{
  "model": "class-conditioned image diffusion model",
  "image_size": 32,
  "activation": "gelu",
  "precondition_frequency": 32
}
Rows from block 11, named by matrix and row number. Rows with one number belong to one neuron. Each number is 500 + 40 x the weight over its row's rms, rounded and kept within 0 to 999. All counts start at 0. Numbers have three digits each. After the name is the row's rms in percent of the matrix's.
# fc1: MLP up (model.blocks.11.mlp.fc1.weight, 768x192), inputs 0-95
# fc2: MLP down (model.blocks.11.mlp.fc2.weight, 192x768, transposed), outputs 0-95
fc1.550 140:468518496475490580482524469475455560559545514489506559499555633512490498508521516481543485543551495503526486560545498528495542516544455445579475458458530491582534521468557566479487534510464548453575459464502527465483489531509527475504504509592481494525484498482539473424553538497471461557
fc2.550 136:453457534496537452528500472490547468443495554441507475576458533557453481534472513559466576503472445520494499508471440518543586496553461471469452514481388484507503527524528504426522514495443497507528479544522482513579542442610465501441518533469548546438442494505499491527453511507562526439
fc1.551 091:516488538526541479520504442529482521497541505500549551398508424495468566435481521467493514549463505505544538477470490548476538542503515441504588441477477546500460468513549606478533495555541460539529557441469501542550528496527541554512477450463501488611511462540538507474486455488465458592
fc2.551 106:428539522475471479452501555547521526423500434549438437547495528520461542541575508513503501446518476509452506475515501518530493505483488536405485527449489529529559488472430425434402527434541510463529434527449524500461457556459442486451484558552507468434520569470447528500523558505510496470
fc1.552 108:484503559459565514550433487506492513456510520471472548466504516435502482559526520489492508528528520487501462540519469460519509433494439466505553477503505457447532517436509583547539522461509452542467462550468525473595488487520462383451477481474524589533579421487513480488492530514490562439
fc2.552 124:490431457528425496522502461450487508448492433464545517525495477530485502538519469514485540455546449538506544530519507516473470537490522478509497540491490537553516490517524405481515462506507599476481514509485463532393580521473479531591480490525471424462475561534505517448522506468542465587
fc1.553 088:523525499494557517529514494470485457563598462461525468451477522425487524517551521472484532522516581449550459574494483528428558520458530474472512399536498505499467513528525574516439532554497434501473525462473452536551543492479479474511447478421583542476570466426473489453488509448559499490
fc2.553 051:474468474517467482470514501531549499455446497518462538538449515584474539476472451521492478492505460516481583488485515478519503468540466544517501569455527524560552472474477438422452510478535543478549518550511558487460450493478526521470553578532485491516412509587529538543497549570491561539
fc1.554 098:509523466494547491478426520481581492475525514593505513540511451465578495478429520499497499540562522574478494498528541473532496435469489512522532480508490566456466420530512519416499511468498502559571505528538494481474474563501578510499569500492567535515495481479516577468468522502448468509
fc2.554 053:521454547461528536502540547490526441450494513522572471523511546517522504549515501535537502438534554444526446567506456505514590524522427517434452469474462550520516572528479489543502529552467516478507545581549495522548523412503540471479470548507546522488521525473491437533505477524435521475
fc1.555 102:430493518473498554426497503512487504433546503444442498562503522507452514534579529532484472542547517455489546500530534547509492478467457471502481526439535481552436447587492480476533449411493582571502486572474530500474468488598447538480554540469563495522509425558576472493453487484555527485
fc2.555 132:562507530510531493562545539529472510537495523500595536496525533518470540512479549582455465456551522539498463433531481507477534517476533556475532436447556448476519501488564498484488569521513477494508514531516536456480573503456584461465508453488474591478476529485503535541524491495478431575
fc1.556 085:496535613570492541500517542515473474504573459555558545442497504449557543586463453423565569522518530474493521551507513479542552506495567463517494471456572499517551472481492536560489512522528502496531444535543482425498535528508544509553508516530527515518527553489549492508549530457484503503
fc2.556 119:486556484493551466465489492476557543512466499564374448531493493487592494472467501556509494481401479486434509509486477463476458446526425419507397449513491502467490501457473564479495482473500501537435513442513472520471404524508442459481512532470504404532469484475452574494493497555531520438
fc1.557 123:530508562542471513444418582545511466528511480489553477507512502589476497447440475509489468495557504535473448463472507513516477484487481419527515494493504560526475462463526462519519573494550480492531519494544556532573579473418572516469581528442500523552534619516406463537446524557488528496
fc2.557 068:467493439479496490561560479538477507540511525456626559448519498467592538548499432560452514478502445513398511459504489460470537595479611511491430516477434537554495546546491512535519492499582554466486600440487454465484480531509487521539486489549493504426513553514483533545541464563473473491
fc1.558 065:514509498500479504522503539544499463564523533445592528494514457524422522534537488534412511492504458516502464432470486578525501467486531479466558488536510436514536537505512477516522510510456530516555479554520545475548445539622563586518520470472498443537502486476572523535505562459493498510
fc2.558 066:458485487532483502499462492473459499509557497530463544445531481501550451581381469439465589495451487562438550501445467465542437458554534509493568469486473453489491517470457471518509491499505533520447539552462551521443532526438542438495534517517461511464484512557492518515554497459488497447
fc1.559 113:497434531522518421488497533523469469528558486504563577470538481467489495470517576500491400508543491472524501552517563583476486487457516576491461525493498449581485518544499473567523480533559473532436508436507499525453554465534465596470498412531560505497526508527524486524452485451463453475
fc2.559 110:466567502510481537559448471423501521438554535434472488490507525523517549511431427475489544514506497488436515478434453455529509466546497463447537496514514505451518525473518499469505471433466544514569484465470470480514457527434589457486495600461497463499450524453494500484509513542519528536
fc1.560 073:520528462503524521544452506536484532512493465561533444524560591453484552540483546514565476499493544532489427527483535457503551502427513615474487519473502437530508594477457465498471518513480492512562471445509487550550539487494526485455520525410499490501485479422480537463529536494488477551
fc2.560 093:478548544488540517460487512476539494581472462556420476594509521497633499494542515474478498510451548475518485465535526509522463522460482503475513485477495469462445522482497486457533550456508461507475513560521461453538471501558478545584489551522439487507484456515472516490525466436561478508
fc1.561 102:544546553526527520508506504499486536383425538477507505489484477553406494482527507467466543509511567465496514460529508525527515577446518524516471496485530476465558445471564565570504505523511471539486475450442454537531437494485527598479533515473552487528503530523512473541465443464463509523
fc2.561 084:467426519447575522448530525492478536565537442535574554500524475477596543457550553544457424522550474506453438465469470504522472555464521542502484515517511538477441437504499506480502483443494542439531448543552512484535534528536512464591505444509428514438538484520478531510511489509497493540
fc1.562 118:467475467481583485507493519486539518517472505524543541544459517464428486519551448487575471530503512484532539546418519491427466475452523474408532541475498557494506431437467498448522563400469518502471470524520451517485472469538488519457505484482493577604533485455449520577456445483479510540
fc2.562 091:543479492443474480530482507524496494463471446436493455542492514533481542461506527518449478489577542550455503455513476497548466417480443502524458511518575498475503524455584497526518558526504511494501547503508476464457554492501485465529454476469512436491453471548564406410522633502562450559
fc1.563 105:483561511501560430556485525581498506482519520455514504512496464500499471481436507500398496524515544491565549558415499528591564520491599489513398516440536445547498466508478465479484479546555536466477558533543497477503576539527527485426567466521492578528482527479573512473449509489548567513
fc2.563 068:473572536452488445410512498466526526466488566531409500529503514557551462448480582500553539532441507490488471532521448500510512497500516501564495541554452514452511506485462557433511518498459429475483422422490535489508401472480480431480493540525549542499544465489517502474475502484553494487
fc1.564 083:537506441483542527515557485554555571442543516470508465492468473428464484477516481522471570536556479545507485457522592494439534472561472528502483509502527489448481461418481452538525467493531525524505547453539530439596563558443468499586516440489489511604532435497450536520475482528508480537
fc2.564 148:508503494518421489542490469483463493462505490552462549463566560520424516541483477522544480471463461472457527548533474517505479443499444469537473553520547526553549520548516492448476495500539451544551437503471557534435438458514488491489454567513497523445484481490499421491531518523523544473
fc1.565 103:572479460526469482514534426514481480466519488495490561425509520494513566520528422476529446481605465533507570535514510514495504533543533454486495496519509527546542555494509438491495472515457529508504487451472549513511558476525530486542463479538467443401473488549449455396529461500451484472
fc2.565 096:459465545449515504490475547459468475490470519502523470542493580523502401456500559553485509524513551461540487459444476499514546514471436510562485497493525532503479454510515519479447526463556438510544481533536474529503485526495478435489549543502501560511491527415484536512454501556484522537
fc1.566 097:540442414521564522534615499512506457492520548523516540446502508539436517489500471441492582470484466527448465479498472527503468523518514527468528488484407502516531458443500517472434474592461536532526510470525502479495540437520571547536486489488546534465408459515461525492528448505460510553
fc2.566 117:487462495491503486456416535464500524480484468484496476480523516444538489454559554575522417566503503450545484505442515482513534532489520438562476478555616533480512486578497489530517489435533413459523528518536525509573501508526446411475554490519471514509550512495482471456469513518484488522
fc1.567 130:508435487552480537513513493488428485503519484532521542515437452486560449591505509511520599519388483513512526539510512499541533442507540455544455569488507541501592473505510466457464510496562503522505490526557522448498448565499526488495534477503532499425471518426597530527520507477521485507
fc2.567 105:447503509532578478536587474474508481494472523575529512455515489510507430456534485512477521493463480460495556456443550495470590568479519570565504432452441551487466455493501524566538523500496507522484543469464437547459518452525461500457475502524517534482486543543429516561476438489494498425
fc1.568 074:513537485563468533546467581531541487500453571494504487519516456549497497558514496479586507491513507469499553519516449502455462454456534466477583477444516449477534543464544506506550492531488490485524456442509545484548504501459543492524468527487555515532533482522523502532546588510500502571
fc2.568 062:462440491453491432528479488519468534470521490490493548491542514435521548498457520589507542505478508541523501522474507553535544609523543493508406545548517507517504494547497529490520520541479502546486525428508497474528533475568470457501487494519491522471504523465445449556518438569436466434
fc1.569 066:456476503511489548501514504539488530546517520479502431492455483485510467553506494490493496543555510513551542491539586545487574533536514410476464461506530486504481478458489474535479593479466500567499507493503536549510546538519442546476483522590499524539466558542501532508512556476532438546
fc2.569 096:536441449475500537505526540471568519445459481531484472512503492507422557498506496568496512506459508539477519504462504508472529404592413466535476564516519471523561568552541485516499494524450556545507503455489513547480490464444503482421527486498498474444488437477470478515489481537497530478
fc1.570 095:466527569528459439446401504470492552515473523514501524482444483524548459546531479501540510548591498460515510544489495525477522536486448503490571517514512604514569521538520547495496465530485525544507437456552482459495567398568513527491498441518523505466453451508540558464446555460485521482
fc2.570 105:565539486521577501535530476413500529525454530498498466475467476468604475500522483540478519530467433470482534475478501471457472431525505504524469401513491444432492538515532541507534478486523464566459542471490487517472434482521502501528503516424495476483445380561453521461503544423560427485
fc1.571 120:516546550543538512559512552530488483469498551503496478476468527498431514482474457555515507497527471505522469490495550475520549457521561551515490564438470501536511509551431486435520435451505459516522488464503542508519476494502517452540532515524522557487487540525503489476557535478493551520
fc2.571 131:513502482496445446524471499442505462535487466476467536442501487515513505537446530454477544496489478503540502510543485533475513524558489478541545423499412512512527543490533418447480493551460508519521482495479478537518580438527506557526478476459455476470505493532452496498536497519490549512
fc1.572 112:481523489510501486532486500541462465522463528535507561446474463460398500484487515527433429493530504572437493473530552492561516559511523483553464552523555560501481437531496524486518415492456514604515528523494561526545511519530524559575538485539494499470469565562505504437482470480543493482
fc2.572 079:499438560448525526502500490477517539568545498495592495512509534504622524487529491561472500486540514505419504469485522474518474520506532574543471436506516536524397503512526494455497505431571477477491538478527479498503526488491502497490550514484450508441478431591490518497518483448475435476
fc1.573 103:488526504530505552547512532476439416556540433584465522436481559467458514516475541517499509509467520533503502553560571509499556544437556475533559530516475410474523470553546442440514473480432506497584462481444459491493487501479609471537514533526537511504505518492550526463516446450496546546
fc2.573 092:524526486481456495467521480478550490568488547501517437518487454519586557470462548494470533482486527543454494490441520518509476460555445552496459428454496510570485594403520491468468565581513565456452521397576465477448491506504516495501461541493506459469506477453545493484528539605486484528
fc1.574 077:509507517505489538496474516539553531437523503509398503525471447464490439446512463564606615537474523539492545487524513509532482488576440500537621531518531538448574422460473485490517444538511522532522422458527474475480520491435503508496483515548515525530503497484543530553496479520546575489
fc2.574 056:486461516498471470471422509571499439472578443581534476489509508477551551528497438444538498539485461497488471539441469454575479512461507447509529522553517509556441468514500468514512513528494460554498491508510509514494509479516521494516523489487520434552524522468438478433508428447398534388
fc1.575 102:459543465447504532559491467456463443550441460490494492484524482534413481505517530545450515511531453515503509419492508487440522490485389505434508428531537556425524501557520392542543459391514555498576499474517499546473552467484508500465432518457495499461514411537507485552497565517452565548
fc2.575 073:491511504474489517438478508550535522485470538473488487549490527482503497515483446508513514567450505470487517499461484492561537481459538411574428516489537453595497504545540559472457553518511457497487576437541492437558479510512441469538535588525536497531504507470516415444481441537528465449
fc1.576 094:467489541476530570529447490469528444522515506498452520455503437481532550523520492484498422472586536539472539428518479527475463455491472514488540469433470500438453473446543526473496519476444392526575510433453440486580517426507560485430476484518543512517582479565470544519484512503458530577
fc2.576 078:482456495490517462502532504539493561393501499456505517498523518488378513513517458500491549529463463497504463582484534563559617493456425477521476533504480513602586511538434455531467510550481592467485471482517511547489539530523434463478578527520504482471448526462468460485482508561519480477
fc1.577 126:468384503486514546500484518497509484500564525453508547447434465489389439473515548457496492539485512479552534554399536471507530481497514543480538513527499547471428480483469539527487490505512476508541465530507543494435491513476450522434519507506535518531459466515546478538478464503475602469
fc2.577 151:565527464433554542483541520487535426522473462546508505580539475477524556481517551559540488516512432534426512485434447496552478504511484499378516510516509504522525554426476468539523547522445555428500528432500416421538369520521554502493513555488475436491521487502541445522494539562511522507
fc1.578 101:543481523529531499483489489520564558537519476577515525530494461552466609466501396463565478567503537558513502504479511518572469539557486446490501516510549521539559502553584587504406501506506485603537524466450448462533489486457483518473491526534560494527468533535512451433544458481447513508
fc2.578 112:506460503502493476580551499469553421578471447476497442445493484569529506567534615586505520439446481483506471522487526478456503465533469490443507436551505594452508561457488458589555517604426527482508534546507361560495502503489520482502476535451492469459525491531529525501523445561509511529
fc1.579 123:465446469537475436526530531526512500562585490501484590448512582482498482489483501457450521511484460560502523602559497498531426491505531459477480609528498500567497425514512458494507458466489518537540512505469523497463522492473595516572489496451554539535500520534506458481553468504473531492
fc2.579 090:470566496511482556507507476487512522480526555463515518504455461519519512491474511426499524506565514514537556450494468512549496513495502487497554451469461500474516533496481544436549536467557489435567575544537532501504550557500565484477467571541504516519484512488498515460526534482555466553
fc1.580 106:574455467508470574564509448453473460516518599494521438494528515498466436542555563469486505435510499437458557517502568535551482494516556505460468565499504550538527527542477456534443503566500508479593495544459506534490487498532521544464531497471559444550549589467481527539475556554562509583
fc2.580 101:421500482467538494476475525476516552480528417541464508508514593547494524482565544556498506535535562521520486477494509525516523487481459510497520474500467465494538492454544418534545553535442512450471398507445439492501565563444473484566509485525474480429557499474465502433499438463560487540
fc1.581 109:544581533524536543513507497536515532498457433494512452471505544476453583487551525559559462443533530477531438563538524478494538520453489541525576542489488456485482560590565463548438494485496475503517537466426442517532532476521482518435521472490539497539582439541467479514550500567444456519
fc2.581 064:521466541522511472521495532499593490475545473423485573547481500552512509520474486473519549508484523496475501575440450515567527455606437463447525453496439578531473510484481437498530520527503547497536530494511473518540567547464498470485499558471510489474462476514532450433538446499506588547
fc1.582 100:524460580527513477519460498453524535367505538478487473479469428410486520500553466450518483574514482515536491487485547479480534534503585517454533479471506537471544461509494567464510527450478420575562455540485509518514478526495584423525488563433464525500493414531459516498526528478459473535
fc2.582 132:513540490500502511439539561455559519588444486434491523510504482496591499483461504488514540531467512476544495487516505572520468549554492547486527468571442475503483526538483490520597544485442557472461518436507525445489511466513517538533452556445457483503485413561483459488517456497522476482